python train.py --model="sound classifier" --dataset="melodies that start on their tonic, played by one synthesised instrument" --targets=["tonic", "instrument", "pace"] --num_classes=[12, 20, 3] --depths=[1, 2, 2] --loss="cross_entropy" --lr=0.022 --adamw_lr_other_params=0.0028 --batch_size=64 --lr_schedule="cosine" --weight_decay=0.05 --adamw_weight_decay_other_params=0
Rows from block 8, named by matrix and row number. Each number is 128 + 32 x the weight over its row's rms, rounded and kept within 0 to 255. All counts start at 0. Numbers have three digits each. After the name is the row's rms in percent of the matrix's.
# weight_hh_l0: GRU recurrent weights (gates r, z, n stacked) (model.rnn.3.rnn.weight_hh_l0, 288x96), inputs 0-95
weight_hh_l0.66 099:140157134166078131149135058153116153119106079107113146162194139147108156160101180105071163149107127110118088146136085127091145080161142063092153101141158156150156142121087166090147185186167142230169163090123118145097128134118147114148128171127174109134151155137160116108135172158076160157
weight_hh_l0.67 117:148079147111169129151090145115094123095129100086145149093170121162138158103087078090117109139138168110119128150085102087148125102111050148101089113081125170156065142091097152104124167142140081130151174024122140135107137139153142075088166186128109169117166210121106090166133115096131134132
weight_hh_l0.68 086:187112082126107123184136157015097104131112146135115135087156135082090136138111102142108138132128112103139159141103162150112138166144160108121160107098119153177100124104087115145177153109165138208104185122115105148109056131203092124147186142144145165121214160113142176106094131128121143156
weight_hh_l0.69 101:134162101104144086194094138097143175133104143143128125106118126076089162134167126059119094136118105118106118089205075112107102114187180084128154097078135130104180117120077090158055195113164123135078137128098066159071120097150099148118129099132137156112098119068148118110119113126096162154
weight_hh_l0.70 100:146190127121109078112131179130143086162111095162139138167107141145161176129072043109114176175110137183168157104101085136112099129141105142137140103097157196126147104154134150166134184185121116101132146103184173204064134127073136110132104124108144111116086090123144071094122146117094154115
weight_hh_l0.71 095:151102143154149079156118150020175132075044083168122148139120169174137149156135136097133131129099095129095125114125074173187150101086146126119111096117130073108167123125108101123110130075100131137094155120119111145161094167154116089184140093145140130073182108099078086127142129093146184158
weight_hh_l0.72 094:132074111139100081093113127127149106147154115134170124123078145084113120094085129115146113142166096124121141129116168187127136060132149163138128159181114133068145127089106161072203154131152126107128158096145073112146011129155121140117098128185165123117057131091135132124106210098126138094
weight_hh_l0.73 091:093159096120124073200126109090174140119114085097070166176150128130110157132080139055125135143169137114128165094054132145115106134093142183151130135120111158127116141116150135130165176120085119162143134101131119159109158175159167135129112189194093143177135137114223087089182099138105133154
weight_hh_l0.74 092:137179168155114141123137182017093128108120138156191147125128134148133109171157154187117088160172096091178124166133098146132101060123123101149130131116159163135118124145095054165115161127105159129192149121130122127097103139057118152170075144151127073156122097126136177140135129154198131147
weight_hh_l0.75 099:103156171103113137204141138050138124141133154144106156146128146107167107139130149107113160121138141102117208129074155137136101101148114108157109185184096149121181064166144089145144138160127101198123112119097118087174102198114061116113118132160145127107102139101129081110127205092189094122
weight_hh_l0.76 101:124105154062139127141131112059154128132061167144181091090117125126159157112086171155110169096179121115096085140149139119178113088152142136138107111128152111090181167106113187137130107133133131159119120087153167183132094124117152110179141215106142133086183123073101138134073115176106054128
weight_hh_l0.77 095:142095152131182080150151152080169186169095083113105074157134127100173160083106131063154160111120165080146173131162134159177066165146124062109131109092094139140071205117106158088118134119125113180110106103143150096097082144148170126107155182114168102157131090154135127097134150123116157142
weight_hh_l0.78 098:162152157149128124132144170065146128049098141103124152126093092162113115093140116125116096079163089165106158079182102157145141134102124126118156128182194096160154121157145163109130219085119094207089147128180104111131142087106129090144063155115177175181110115163141103122136141148111117094
weight_hh_l0.79 086:142135089158100108157197184174139148063100096164133091140149143100105136154130195078042106139201155090187098151079118090168161078144109126144091148105133093142092124165094155115148139115150113108089122171137138130110108104085096096119126191118105121140148142171133171083130119136098179122
weight_hh_l0.80 096:127143147136103106165167089140115093148088145116131118094136147170082086131137106110127171159103131075161089155129150114164045101141129121095196134146099109113075120156159140177156146104139103161123124136112130171119225093110089067153104166154112144136091114067164147074213152143104115166
weight_hh_l0.81 088:107149124169151184116115136092135147088041121131151119144144059113109153071062120099104115169124158146156104168162082123134102093142164095117116161122178151114123129161074128167100192124142110223132133116165082148094079170136135171159143112133140119093159088114127089055126128126101146164
weight_hh_l0.82 099:169211154127172083193152131143157125124099135204112105171111102117121132131076139132196125166104147124093133120074139151077150087163119087068132103107117166135138118204109128136158190148151139208132123122097097144161115086143143146141119087191166108155118126087131136103090087149134108111
weight_hh_l0.83 091:151099146111132097137140123072164108110064141125124108018138167125190139102106135149142183119096119142167136084110159120196139135184138120103126094131136071076100166103103123111157212184130076190155109117144119159111118200144151161073103148154109141149160162132154134112134135141115133131
weight_hh_l0.84 092:081110123127139152133142126100170141167094121154090112170099173147106129144143176071141080121153078123134081146142138095125186119195141097103092189122131089101111139122152090173109159138137160249124174127051121137135062134110122056166139121124133121134099131113101105120165104132110181134
weight_hh_l0.85 099:136106109144089128150127130096181145122081155147177147093142086129180112124126114113039107140132115130195100086122124114113114139158116142136102114103163131125190091103117088147124205102138171173180140252159153112104114151123126144108144153083152162082137143107130074076140111123138184147
weight_hh_l0.86 088:111108157232159105162100092116141093086149134146106120172096144102119143166141122149144108070113152112132185146108131132157161194094158094121150121181182134142169188154125120131068143165128118169161123097107113148150164121061102087082107074124099174142112094122116099105131101166176174080
weight_hh_l0.87 097:162126094147117113171141145112132160092076114138142163110072127160099131142070133097132172115162091079140120115092117148180163088112103108113114096126176143115147109142159148165144171128090131126032070079100124144069132139096087114190084125121165177120155097070130128075114125129124072058
weight_hh_l0.88 089:165126099144112082194112124150144129146121182132118138141112122091081129094089106194165076122150092121130143146105147106167117099113124091183172086156098148118133158072148081127126117110134132173068145070109141144076088160090157099187152037119139132095119114088193133142108193111168134111
weight_hh_l0.89 095:110080098153120114119163128115163114169140117179080086069143116092102128137128150105075125142156136181100142186180117145176209135152127113126141178117096086133109152118102147080183212128094067123189137070158136148163104163131114119081138107115092067106150100151147142165111103140107099117
weight_hh_l0.90 104:184184106132115113192181074117145091160120183101130102135113128052123164103181165134100159199155123148156074093112082158131158130120097110147150132105137162114196168071115113132175110151097119183119116110136084169122142136106110178178123090106183090148144095126123167098115131095159129115
weight_hh_l0.91 103:127158119101105061133151151130128163113101173100166141109156131120137148163154117090127174168158099130085189110097137128165146064129147110140121137087125139187101083084079078154159202080167185148199150142108154103136112176117076147175106167137148137152170122088107171120152150114060126138
weight_hh_l0.92 105:162108192132144128136197141125143127161138135140092197132135109148129113102100100067134085073145124101150166104114117139148152113125209111208126115166172116141126121075101118126185099116135141104153147140145109138245149115140103096143124121187145141179125142113088181076143111129140182098
weight_hh_l0.93 099:100116150097111086108164159148088155112140164154171129124159124058144105124112156193143141236141115095089124134089100181177124082153096152170155079094123168113117141043091118079110109151101146091104163119133118085138083177144108184129157114128120105155102094093105141098121104112147103094
weight_hh_l0.94 105:142111121139096099135129072127137162164088148135175173112149087106170117120152180161104134105178095131132101115068130136163149108124160133111155127156115139178125168083113128108094078109120136083118152084182068078133180107060060137103144162096134126098189131081182116099148133062144177167
weight_hh_l0.95 093:132112177098154120136107162091201142127106096124142159118134138115085152136116127129084147166114042163178101130149161106151199157141129156137130156175121103117166101101141133167153078113099059202178112071144164125198087143130110100184094143113098123132169161122090116142174117152116120183
weight_hh_l0.96 088:078160101102110080122081215144165081161111113154118085123091100157206154113049125097057125174165162118072117088112176136127155134129114124128121135085120085110185153093112140089107097123112117082143135143155157132188158137132172124109131121127149119206104152100119081126163159128114134141
weight_hh_l0.97 107:159041110077102154105097117157128099084174116137155088167125131115143168122110081124131128169131218104165129106106172103099068152103086161135074148111120151131069111122110105119155074144108135045134106090166100118105135053145141131126171130146091118124103106151113117174127164155070092134
weight_hh_l0.98 089:110152192110147177170117152051139107108102134102136110092074110220137128134161115144102140103204134079096069086091130132126113133114127107139132161072099155170122164136144081101138161088106124111171151124146170129067071094125096108162117114167168116151156166119133110074169111115178112152
weight_hh_l0.99 087:092152116034158125125173104073204144118140126140100082129132085141157126133151105147157156113165133176070132113122116170148108107150092111074139129132125171113129104161158119150164149155161129204130190149110117159131125137120106122082096044149110115156128189142105046149184152123153109153
weight_hh_l0.100 094:109149117176111115113117076114135152133145151135099118078083126100101097128087119073093128137182154108114134154082102154112081096088135102170194033164130176072092162156115147157162182135163138134163120178130107109123119168156148133115159147131139163049163130136076112103202086105151129126
weight_hh_l0.101 095:135116158132093239109115105096127133156146147128198100105132148166096132186164149112149101082140122132144118156151130132164153111088117141149175121198082134100157134090130204139131082089154136097116174145139148161130164171160205163143060155068153114133100106087126138113171142145141151106
weight_hh_l0.102 094:115151130125146109057094138089132160065125137208126164119131129100157131108101145117154102081175136108095116106123158133207139156163092119123131112179105149105117089075071147103164219030173147134127097135121153194140097149145111128145127200127129103135080120126160132114140097124115147141
weight_hh_l0.103 089:111151112116135067140103170103116118088106103148097129089162162127198121105117162168144137125114111137127208143211164141161251105159125132080101161118140126157177116157101127150120167104129141113135084125109113108183087117187108120140130118136173124079099109128085072149143152162150141170
weight_hh_l0.104 109:076076168127104139101122213100113103178094172118174168048135098154145124135055154101139102119192140137121137118161159114174101171129146107121146143108121146189132082112150115173105089164157130114100137154151105200121142091131125123081119167126170125151186182068111082148117146114129120117
weight_hh_l0.105 079:099132093137129110141149127118103064098138132152125167079151178125111098122139146108087092153107155140150134103127111101134139061164137125199172146171109122185081102165082196112146165115096099075113106116153109146151118122125066098141147105072119146146107093109052074194168127132087132057
weight_hh_l0.106 088:093087163099142121111123147099049092134107144119067123076092074123131148130102144133185092173146145097161103196063085128177133126133120103103129181134138139091099098125142177162106134142138039106079117095102169164151137150077071144178112110148154115167149142121128097118159094170085116138
weight_hh_l0.107 082:133117144118129093052125094166101072094125129116169066088093162116156079166130183167123134107155133126109178172132078196141130163141110183103139124081152113088096115119174072145100154102084104081135141166054146183107089151161150126137154098116147105098151143103085111083126126159174144121
weight_hh_l0.108 106:102118144133070209200153128078187102049179108128166100087147150078164143128119150130140111123135158141144135083064153146112100150138145129187142139172126143139133086185178173125134121121152076079153121113139123123142163087158137081139155104106114103151126062186090124139103096118160119163
weight_hh_l0.109 095:130148122154134130058138143094125171116219176127130149084180066090071157150165147117101086078129098173112153112169129103131153104138153169098092095136078173121097115124157148089137148184105091165160134171109178100131116135123178139102124146119099158154105133116178165074177137162089103087
weight_hh_l0.110 081:147153148181129050161109120095176172124096054150125165185158146160097127174119163117113073107114099126132096101154151137177116107142173143108134091153110186142109119122160071128076154164130110111126069153131123095138096130143137110088081129147097206119158131122153088137114150062114179191
weight_hh_l0.111 104:098114155100083157081129121131136090119078184101113145084152163105131143102115069088112079073184116167143168119096118121138149155099161103116130145131103147189125087144199132117177096054163090108142133110105146151121168120119093197119105103171130143103149159078092187099161189102143094132
weight_hh_l0.112 093:127090107093119161119142153067135107156128109157095143060158125160085131174152105097132122191168106131085117116185134165155085167120101112141072140177140157119073104148098083138177166134131145167120108124134154097108125147109080056165157160134155128146094167163150041112080115196100123127
weight_hh_l0.113 097:101159188179128132197114110099162171111080112104153117106112057163156142180167166127131136104164096126107091131143139159131059148159161110104138150091142151081124100130102097139064211159113147134198141095093114118100135105133146178149087113187138107150180120092130130122073091139147158147
weight_hh_l0.114 103:157134188110188154137130093122161176110167101138157102088144166140123190072162127186136156124141151098142139135156173114117083098039153101096148111155132138116113156147127112092094036150151098068080130147110108104088139134120161133080101105099148070123160146153142106114084113101075079113
weight_hh_l0.115 092:108134143100166061154139129136121108096091140087168136087115104142134133140200087075170214107097106151072112087051094134119094140152131164138124129137052111106095121168108159108166114091150176169084128097124112165154149164137111096071153082131159177130147159103083131158139117145140146173
weight_hh_l0.116 087:076087169126121138139100115130134177135117186164097132134114102163134129106176112101126154148151102157125095106140174105112077135128155205115155149123168151074080123152093109175136114115113211152165118121099117065085185164152175119194134198106127115131109123096118077182134075118163141168
weight_hh_l0.117 098:120068131146082231097100130140078116161151112130160115159101143228157120147155094127137212149165118122148131130117089098176132213114127131103117103097135120095151143117125147123124140098171118061125131153141114124163139116155132119177084168111156127180104176156137136123165154140057114148
weight_hh_l0.118 103:132098079125173110166116144116151108140153077128045104135114126143133183209170151135110129159179102134105147098168144133164123130190161112145207126111159147165149108119136117134074098134160144169116085109100122097145143102098063140150124096129141172167163133141133040086143174135166143069
weight_hh_l0.119 091:147118155107149107092177158161146122142103127186172107150105088105075131126147117034218118165193138120124075175130107113135131187140133113113150077127106081123105130177125094152168142152154104071083124146106176119152113110109066141165161067104127148125111185136089098123141108108083134131
weight_hh_l0.120 091:089116082122158123200114122101173096122104136112128142118188128148112181205096149074110143154163119090096133186176101123141111144105143087151176136101174146133061137130130184098178118094136125189134147077139186097125135164088102144122147070084189106106154087138121170117127149116173108118
weight_hh_l0.121 109:218138107168150139166192127144159114121099120125096124187123069131094138179118117130146146098145095141142135098172119224125052177168121115146149139118139124166041149113115133159131166104097140150165163088161154167126133120163156135180129112141184149118103138086154090169089100141149109129
weight_hh_l0.122 088:153150173074091100120125089102086160117117072120125112101097119116097139144171098103147130141198168163110105124193137118165114134088150113140108144163154091099143097107084143101177160151107067175145182179134110058132167137164152092119171141088120137091099184183113145132192109104139188126
weight_hh_l0.123 083:160083113135074122173202121116136098127137101140082102121134118178123096138187126146122124110133208152176150143157145160115090208139139166149133034132122099148169102180191157104080136142109192108070146109114130114094187097126139117100183116136095073142140155131128107111133109119134102125
weight_hh_l0.124 096:125112121157140117054036162123096198184120226111139154172113143136089135159160108132175103095150139131107170170161130133112184136166085133151130145100141136139089165100123127163103157113137112175173147133102177151087126160129156138092168144090140132141119061153145112083170111155151171101
weight_hh_l0.125 098:165102147131094068100181145141084078155159121102148156115150122104105135139113209155110131125151090165122119109130080173119106091129135126125179099057106146086100169127171169134175102028175107105092135103128128162106183083143097108117103069094146109119153147109154103080109169097144151151
weight_hh_l0.126 095:096081157108098145154143137045112154133133137088126150068157127119167101129145204068107179203114121123162116167107175149083142142121127156112117150183120115152121115184156097142136105146072173117148117171157134097141201168133129119144086123121118092193122131108174098085123106154091066121
weight_hh_l0.127 096:126168143085167189117133166119058116154106104146159123135153061077063140094141165126113121123145170111167131145093131147080145115148096101048174129137135141118146069141100156106229135182171110124111093129158134092143136162126121052098100114122115170165131090185150129129127141130086133148
weight_hh_l0.128 101:149110134107115159118091165123099148191104164144196133135129065123168142134178125086153140034166135126173100114116060122140152094085105162117105198072104169104116103089079148102131115145146128175096103137094177107142156156135195130131166119086136128130078150107148092110115103143117150191
weight_hh_l0.129 084:186135108087093095156148119136121119160088146122085109102087119114067114177070130149089185122106185186099124166177155146157170114124152157205106120118114086127143191183116162162129127179151124112118146045102060148091183095126119155141092127111160089137150124158133131128121131160151155142
weight_hh_l0.130 105:147111088179160133043130153122148145134110099158112136084114125111127129092141150116113114128181145112024134137115066157123202167167093128115166049153093051081064129126101143135107122132110098111088153146134163080107117131126089129131102100084178130122156148109135156111170095089135127094
weight_hh_l0.131 093:125081094119067128072098138159104164134087110135147131143112127092121179117107132148107212105122116113176140137128130149163136101151068079191104052063164152157107162159134191212124166159156087166142138116120150130110064145108129108122154142135122124087173129148113110130188162114166108136
weight_hh_l0.132 085:134151181152137075172109209138121148081092126159136150121158114110109149123141107107184085141123148109176135193141161199147204121149149107110165139120102147131103099097151120104080188128170134126140131184136134153117085191150159143136133129057113164041129112071149116101135152135111169135
weight_hh_l0.133 112:145121120162140175077059112126153111151136126095116140134055125159079133142164152112152145095144062210142056151132128105155152089178139175163128110114122143188157129080135114124122145124135112164109115149106125122155105127098097103169045087155157072139076135090117126079137204137114094127
weight_hh_l0.134 085:115191128159145113124135098146161150129114147138148149117190084112100151172114150155087108067134101083104094119139144132194128156159146201174083147130139172156102134133111086172014117180127138165107071115128145131157123201071119118156154106124137140101164127092130143161118141088165130086
weight_hh_l0.135 106:149069124187102090089116158121109121090121110118115108104128148155061151094150131087130095176186103085146130099113127211234143112138186096077179114155104166120187104118159091086131132101086163124098101127136108150129136117127127113076109124162144126119086105142164150178188127122139159139
weight_hh_l0.136 112:146114138145082125128056151138098118113195112170132153091087068194145081098101143081185116141177143133145089128065069128128116118115138182137130131199109110087109142137207184148149122151162179089097163120096186130159153136129157083125149109110127100096148132132116109134092113105075147141
weight_hh_l0.137 080:165117117065097131098160091044255156135120151142101098180154108168079154177163109103121142121181105114132150140093164121116090081075181125113125084142157078105148114108100136136136154119148156135088148159130142123099126160161126124119136102109188114192117165123170141093141132117117161160
weight_hh_l0.138 097:170167139183156049165135166066214142173117110108141154134144031128121093157068138126081112129135125120127147127110121093152096095173143111140181106108144124072144123148168115191130117126145152140124082145111158104104144153147108104154175151122092171155117075128145111122207104160099113127
weight_hh_l0.139 099:158112163180139111107128093084132138151097101127096084073085118134128130133123158091108140157176103116143191186114116133102190143113103084151170144098163078165174065130138111232078234121119077126107147118158186109150113128106118132138115137117118102151122102140112113157118134091144088141
weight_hh_l0.140 087:117051123143096098172133140109102095098152126153157142106118159110092128160119148117157068141198135139083173137107151084103183146137069124102142146119150107162107144152088154073096143114171119072157171138110109128114073202114120142106145129089194219076135159138075151156127121120146093138
weight_hh_l0.141 086:107136075119103080109162087108148184156092125115058156121135114104152089114074112098160142154127114095102126135158139134109138187144047181060112104159154111126076116116136156113151103192144131111102143157170103180172143162148170097142140129085168189077119130109111112089172178172113091112
weight_hh_l0.142 105:115071171121170120144132131106149160115163108131121092100123126157150119106147118080104079135201135174131167085091124102126124065171151137219127162117176136144131122135111190162140189139143103150118082119047142152130112171145170146130118165120197114152063168107114067142167092132115115140
weight_hh_l0.143 098:120096091094094117134074157096110127122119172102138155119121115158104182119168088162101145135167134105139084159125158138127096147158118126112146123093141104043095189149182194178101160118122117089096080085099162109113208127155093040126120133085103152152119135133099133170134125184185100132
weight_hh_l0.144 099:117090125135096173069155121091178101127158114122106140086203163161165152106130079135147181133197110138129164210107034169135144108153146129121140059098140154135107151160133080130150179123177091163123135166165112107153154115106080124108149097128082115185134150100156173119127112138131104112
weight_hh_l0.145 088:105159166155143150127168170136181226083133143127131122070119152158114121187128078121117176163135070112091098136115106170125129120141132086120139101112113229138137126159131099118165079083106152143177158158172158127089139116100094130160166078142170153140118139045138125174128096100136137133
weight_hh_l0.146 092:139124139134124133125087150109131102085104141146189165124098067118132128132065128141131111060166078104135125074115130117174129117109077138136172144135056148106149125049119144074103143129185198153190146128163122096123143153125116167140139153099128196105135095114181110077136091147188186145
weight_hh_l0.147 095:099100114174076138120159090082167076143105088095135119115131118150085097124141231103151111091176095121066139103091141082162172107174126121114104113121143102097124109114074147160067140165161168133157111176108105152121079133121173082186162127183167145117089117101149173142116134107174123127
weight_hh_l0.148 083:109060167132156046115088176125172109181119100124132150133136117126168138132161149149101115095224121134164092106105178138142119148108088129142085182167129131038156141103104084097103152159133121083139091104139110145153165093092123133115067138070160129113098126135083097102104113192122124145
weight_hh_l0.149 101:051057145184179157160142121115096138062164142086147130130124088156157156151153145141131181164111126179162130102182102145150139141130148154139107195149134135136096129172125122120088112169100170112127120129109142104134138139169126090147109132135136120085125167151097038103069129098135080035
weight_hh_l0.150 088:102138097114119131207089091073144164161147102083117133071129106110093146095116083130129195147160084092097158146127142169122124083193186110080165159111082069098155147145169092143106096067130124113149132121131108175110175138057119116140147111131133100153126167104075111081111085146089119129
weight_hh_l0.151 100:095073151185159146103185230131165124147097145143102138148128174088120115134128149078110109119083179117126121180197136122176144138137097144113158167089122076087137053182174136143149123138149066148114132147102128137166140122145055156119135096120163135122098148054127146118157128132156138099
weight_hh_l0.152 094:123093150106091109118099196159191160117133116085197113166118102092159160169155118067146118126135176115118139097090108155141141117095150207140128123080101090096104139118121113185140133153190169136159125152067160126114096160134100127102112069177167173108116135109120181079130168188117151102
weight_hh_l0.153 106:112129190129105132084123135080152127113119174105148141107124154131094109081099098079132134086155047142158137123128148176124159148144129202134131150166125095109093133128116221142097114119146098120137156135082072103173130074065169119055152128102074133088135155113106106154162140183189147111
weight_hh_l0.154 088:138163118108086149122154124109168161170110125122133143093152059099162155103155119125095127172152122167095124138096086169137190146205143088096155099124106121108104117109128152158138117152151128113164132132076121123190178175157149227132158163087131173062132147102069146114089149064127105092
weight_hh_l0.155 111:148062166124119108143137097082118157152106153109131179092140089109136128149128076145137096129127114113078076163134130098116109130153104113159134090130142169106132164118157153125238114158136103183147138181137215127147162175098141129085108134132120188161043108078135123113133176107155099078
weight_hh_l0.156 104:113074138105104102098069080105131138163095105105068172143151144116110174145070120128094174089123142175153169189157149121136096142162120163112139097179084159145115141093105165135118011099063164104111127150168137140117119184118145105143133068088079135161133109117104106097153141126149134110
weight_hh_l0.157 093:138106087132092122172131155085112117179070142116139126035135093123091118127083110136182145155175132148115147120145153088146150169188183137088116078117142149166094093169107139116073137170141140133111050086134104142101170148132114062102116110137124145129157104086087105196090144178113141170
weight_hh_l0.158 102:093108121093141115091084182117130106091112105144135074090130119087099162124108145118162118174134158130217120040135213137092129151074110114151133085139089147122085191188145161117117140166152132107162180072134105128060128151116117162115122083154120113142093108120113140102115165185151140147
weight_hh_l0.159 097:145140126106109123117135087128082125139079080109127114116102054156131156079088180141061101115212145116104097173159103085111136086222137155108187184161095140100103100101124149144169175141125137149192152172119182154105146166110100106144130162125147169142146111122099084139112141165127148138
weight_hh_l0.160 099:105139108170118091155143118093160150140091093123073143135144047147125128157106136102108113148093103191131112105153139160131146164151074203153154105183104163154161131153103106147098195068137163005099154130172148185163125127130121140158167127105110162141135150142124134146111151158147099172
weight_hh_l0.161 094:147090131128155102169112081094145095144108096112141125169141187137176117184113091075149077140125131055148134109136115117164203112167188118176148132146070114162143147092131165112162093104125163168070085162134095144157123185148167157109155125088132161145152143112158143091109098143150116042
weight_hh_l0.162 113:154126101127118159157191127053156148089119132170157119147132071109175129144108110080113128144182118162136093098151113195126117131147110127150142155123151097130100097101147133187160182126121100089123038137083133143116172144068086133148093079123227170165105119106145084147117139092106127157
weight_hh_l0.163 088:145123055118108116178139139149140167179053147115115103138081191112148140107141123119112105155153134109155141070095079123144134181115155124130112144165156163147101096121073157185113107086147160097166113144113120149123163163116141180100133108051191166137142097139115086086138080147141070053
weight_hh_l0.164 118:099105090183128083140108080149120170126151095133118152087122119151090130112063124118113122168187104141135103145139147124163111102138118132150130159099114136139191097161091159121149133139094122092106152098000167176130142183057128136137136116087213127113128144080144086105129089096137133131
weight_hh_l0.165 088:142083162133155122132090095061151147147119116137068179072148128100105150148140138088160128140134094107150161041151197147147120124145147062108130087143149140116143142151067106079114139111162141200124160144095126127118090111076129143136191184124138175136141127089169176110139068165139157176
weight_hh_l0.166 099:136065146146052161115108106118170118116115155165127147089112141161129107119170188135051122171071149094179160173133167199100087135096132136067127171153126092095089108129127153100142072114163153133153162113149132082116144148121142137112141154143148196171195128148184155154176135124111119124
weight_hh_l0.167 105:113123179140146122141127145124150092172122108164131080074088164130135165098145189125197062117205180097141111127112150138176133181205096120142181126137134106107132089114071138145156086117181064124130107124131138105145157147103136130137140174101111088184086127164063106131116121118100168092
weight_hh_l0.168 092:137107118188157117088109134126075138198125098183128118092126063126132154079177106128123106138179106181083139084168108083108136152124108157141144158121122090095162146105094104158157118157152132083089183150141156089086183162106129154160118089067118149154104104105116120159134124108032116183
weight_hh_l0.169 092:105096153165173115095114124073154131130084140148129135069073193175116120131139134170174133149169194164161122090114098106166138117152120096140192100117154167161171153111139166070110147130178207142123104107108130141090092137099111128095056111114189105113170151105099102085156121104159138165
weight_hh_l0.170 099:150112145171142146148129117080180137118167140158172111141067109153142201154131091103120115170149136145142100136150087144130095080134168114066091103172121168061169141090123134136164122220175137144110147104123146118106139093197066110130197138151133170103171130077114073145152103113102128131
weight_hh_l0.171 103:099097124107125129169102121122138126116065120139164080139164064124107127091159125103170106084139140078179159112071189115101167105116139137143081158036124111119118159158118143123158139083191164111088170196127068121120116103112153141102102108171139110153146111118160173153146144164212156112
weight_hh_l0.172 090:077095149163131113128145170097107147085120109128141156173125170168101156140139111064137142133193148151136154124116106112136130048136122047110130140166061126130139093096168137150061193146127087154157117111150213112137127122139129186115144184141112125126133094091168105157123117151097115214
weight_hh_l0.173 090:114143164146156085121144120094075143098106146152147153090107129150117108114118142116115178086139153140173096097075091153170135140126100157127162144116098129127125202160104172144156139084065124175188072129136126204069112156174132121121121136125142196068131078093114123100212121073098134127
weight_hh_l0.174 108:121130092135086101155176187067139093162122123156136158094137053159147156159133178155118107157186081126143092134101153136098113081153140120155144121119183147104071076163121129116125101170127187137086082113138130183113120191098164111100202158130137121122102118115055094147153115160137077145
weight_hh_l0.175 100:078084140129153134118109194112142142128058118106141121136103140146120126103142130093118125158103166164109100094105135109152137088137098100128100106131108187130137107107139084081106127114178190163087072098084083148085139157106082130098134000164160202101150117085121132099133166114153156104
weight_hh_l0.176 111:161111123142135153101133181032108159100160111164131178087071153121173159109133143108138044145139170104167125183166124161147129105119091097183101134154143111084063149144129093124123129135133132101109092100153077115135132181068103115126105116090130142109080101124150152182182155153075079127
weight_hh_l0.177 111:110103118162098142094138090142147144109112173168183164186127121175101151147095084162090142149109081126130146115095127134136086125174120116175124137090136115095093143148086148158156115204176128104131150137029181129167129200118126146114149139118224116137145122078113110143147145131155058095
weight_hh_l0.178 088:155087151156055115147168173143130123150110141147149132084143113127049102137106119122121107158129136142071127176131144122144193124127112146116119149148113160188099147103146174103151141121090182187065184094096112218098115084116197116118091069105184096081120132155126139107150152154134132144
weight_hh_l0.179 097:150060147140112128147129138100125130118135102066117087107087072176066127149073086115100143120091103134121175179164188181121137084100105092187160123102088150125092141120120164155120122082104111178138122076088106110132116106091182152151087133121166073079095136108096082145110183161126129086
weight_hh_l0.180 102:103143170189143139147136155108116103064134130117112103157082092105134183075086129103112120107188121172131109120108137169103152134181079138086178138151115152177161125158118137138117138152153068128184106108083137160099142120175106153121193145101150074130022105108129076118098111102180135152
weight_hh_l0.181 079:113100162172178128094152184143143185110118200136102153129137136179119112158106093124105137142083136102048135145128092125169186141122170151144173107170130071103098096141152115079132139116139130170149107166143135150149097084122114092143156169145164186118137185135057086124159155164159164194
weight_hh_l0.182 097:093133144150098082168105149074119069091091112168115118094117045094103130096107107106146111117105108122100161159132166184164154168188160096125132143116068107136096182099098101147126140138145155115107148149132149136139168192068150113129184110141150089102130155227150163095098163143115131174
weight_hh_l0.183 083:197170146132110133102151162108088176131133101077121084109146161135151075152108099076086152122171103157089118100088072138126142137158139098099133079160149114096160116133168126129167140120134141112146130190109164179096127145119116099077140102135197111115082104169059090083064143082089136181
weight_hh_l0.184 097:150099102129149168125144097064213139111189148169123179121172139157125092163132122080126167089198121103175101144117177112165144105170114089098184132168131127130125121142111179164130133097192119199106143111154159159122096136148113120138147073093143075100147136140167176092071163109142127131
weight_hh_l0.185 072:134183208185164073143140190117110119103081146138118125123104132163089142166132138144130114107137137177079095143132108165158165209134107103084143126159080134127128063161113144058088134051104125128114142165106136164178088097133147138096128106126154127135181099100132106132162111206156146138
weight_hh_l0.186 098:162189133107109099112174168092116138080146074112083133130152067141172094201057099117180112116102066103102108109136047111124099146205131174126134148146106121127093113092143133127166142136156114149105090112130190131143139125085205138112132119130114178143110135106117106116189111162145163150
weight_hh_l0.187 096:088128117147157072115180135164114107180101141165163104105114117148121094142160209163159151052150122139117157152073134100177140060106101099154154152153154117110166100043078118165121081108137167181122092096129166175138131153128114121138181178132110108107134191129123098131163140175149134135
weight_hh_l0.188 102:141095186175110147195150049132124147165113153155108153033127134158161084125140130124119110187152129162130130077204090133139101137111109149131153116149139117118102098143104136174152092102067162123089163103131149174099161116110106064134093131149111119110108139131098020133108124161111158140
weight_hh_l0.189 104:109131143145078093144164130146161135132065146097170142122162092153146134138115129160112093142140181150113098139108030138148181100117197125123156085101150138118109117111115173097076120109124132133108148161139129044114095149033107112082151114109133180117103138128137113113115102117015126104
weight_hh_l0.190 089:092146133060122152111214106097091091127116137141084156088119175110065103103116134148058128094131053137121110100170118153117112111128089135139098148151121100183100109102127122203166142139136097182127094121173124139117159097131105095126135124132155125120174125077194139165191155149098197111
weight_hh_l0.191 084:093115137151104147089141154054130100147069078153157092095155118157121184148086104134113121135171129165134125183071074157180119131185148155136114135147213121095172143179075169160139075107124159123105141093100118157097153161097092130195157134101088129138136128100197126111127107110112117160
weight_hh_l0.192 100:000123134118107063074190128082137132166131120118205129155142163180174109098123123142107111154152120089163138115096129114075116166103138157146139093121091166128117155123134103143152141134132145163141164113132119147205087187050106110102131103125112109132102137125140141133130122155138148169
weight_hh_l0.193 089:139025151204154097119116096132129126120072120084101190137117130124101125094196152136155152115123123136151185150151164145118123179126135154164150124162191114157074069109137143099116173098103113116149128151133149125115126177088206125149147142189117174079090095096101128146153127148167086126
weight_hh_l0.194 099:112088000105137125090155140102124128139124171118115093130149143173102146122108174141094158148112105109140186155143117160154110139151112154121144112150106139103156079107160186142179156145174109098065106075152143149137142098137145130103116118069101152119101086136123100170132167140145140143
weight_hh_l0.195 127:099169099000137100102142114151127169128115166160088092149141124129143141086110157133148114103170133165107094159123071117144157091138109163135164169123133090121105151146137153116108149127153095106105127101101127139118107195125142099185144111131132142119138174096171091125111132124204080090
weight_hh_l0.196 111:144198127160000088118151126143137145105098144140117117131155081117138086128139148117127160103106104108177097143137088161147105101148126102158107157084072119146152141188135116128143159138080117126049137089159122142158101116154108139117100134174198141096123127158105103144058079142068132079
weight_hh_l0.197 115:102088140131105000139109149165134140099156124104157150070130103166155142089132141158077145168128153061107131086162149198137102118148174093144159158093106121139132111105159116096094089126173109080141095064111094108146156087133089139096133115083172148147140104142088163140121113186116139149
weight_hh_l0.198 117:087138080107134140000184075088154113102126089164170079144117097126091126139119109140134097108112142154134193071111103112129101144159110117174125101147092159138164147162121092130131169105160130216161144108135128111090118141111149148157136148139102165115147125131091089068110146152183098111
weight_hh_l0.199 117:122141150115114108141000125121140125142089135103100114170181111128094121149066119137135139163127118167124121086172062161149146155171103116102144140128120074151126141144122162128153165112087126136145130111153135133161117185152162159068117146117093111137119084133165142098085064133156150127
weight_hh_l0.200 113:135183082128172128113118006205088142140131166084137135148138121125098098164099105093146138161085165159060095100109105119139157134111075118110162095148110099145063184156135142157156141133129133131183110140111095133156108135163085100146159109140126117131174120117165056103186121144097118132
weight_hh_l0.201 104:118081117088117161132125081000156108089157148130088134140162198092163105114175112174120106157208113081181133111144105126132119112138130123077101120103161106127216150120134111146110063180100161110092129121093139130125107091088150130166122088109117119160116110117136102099118149120118154097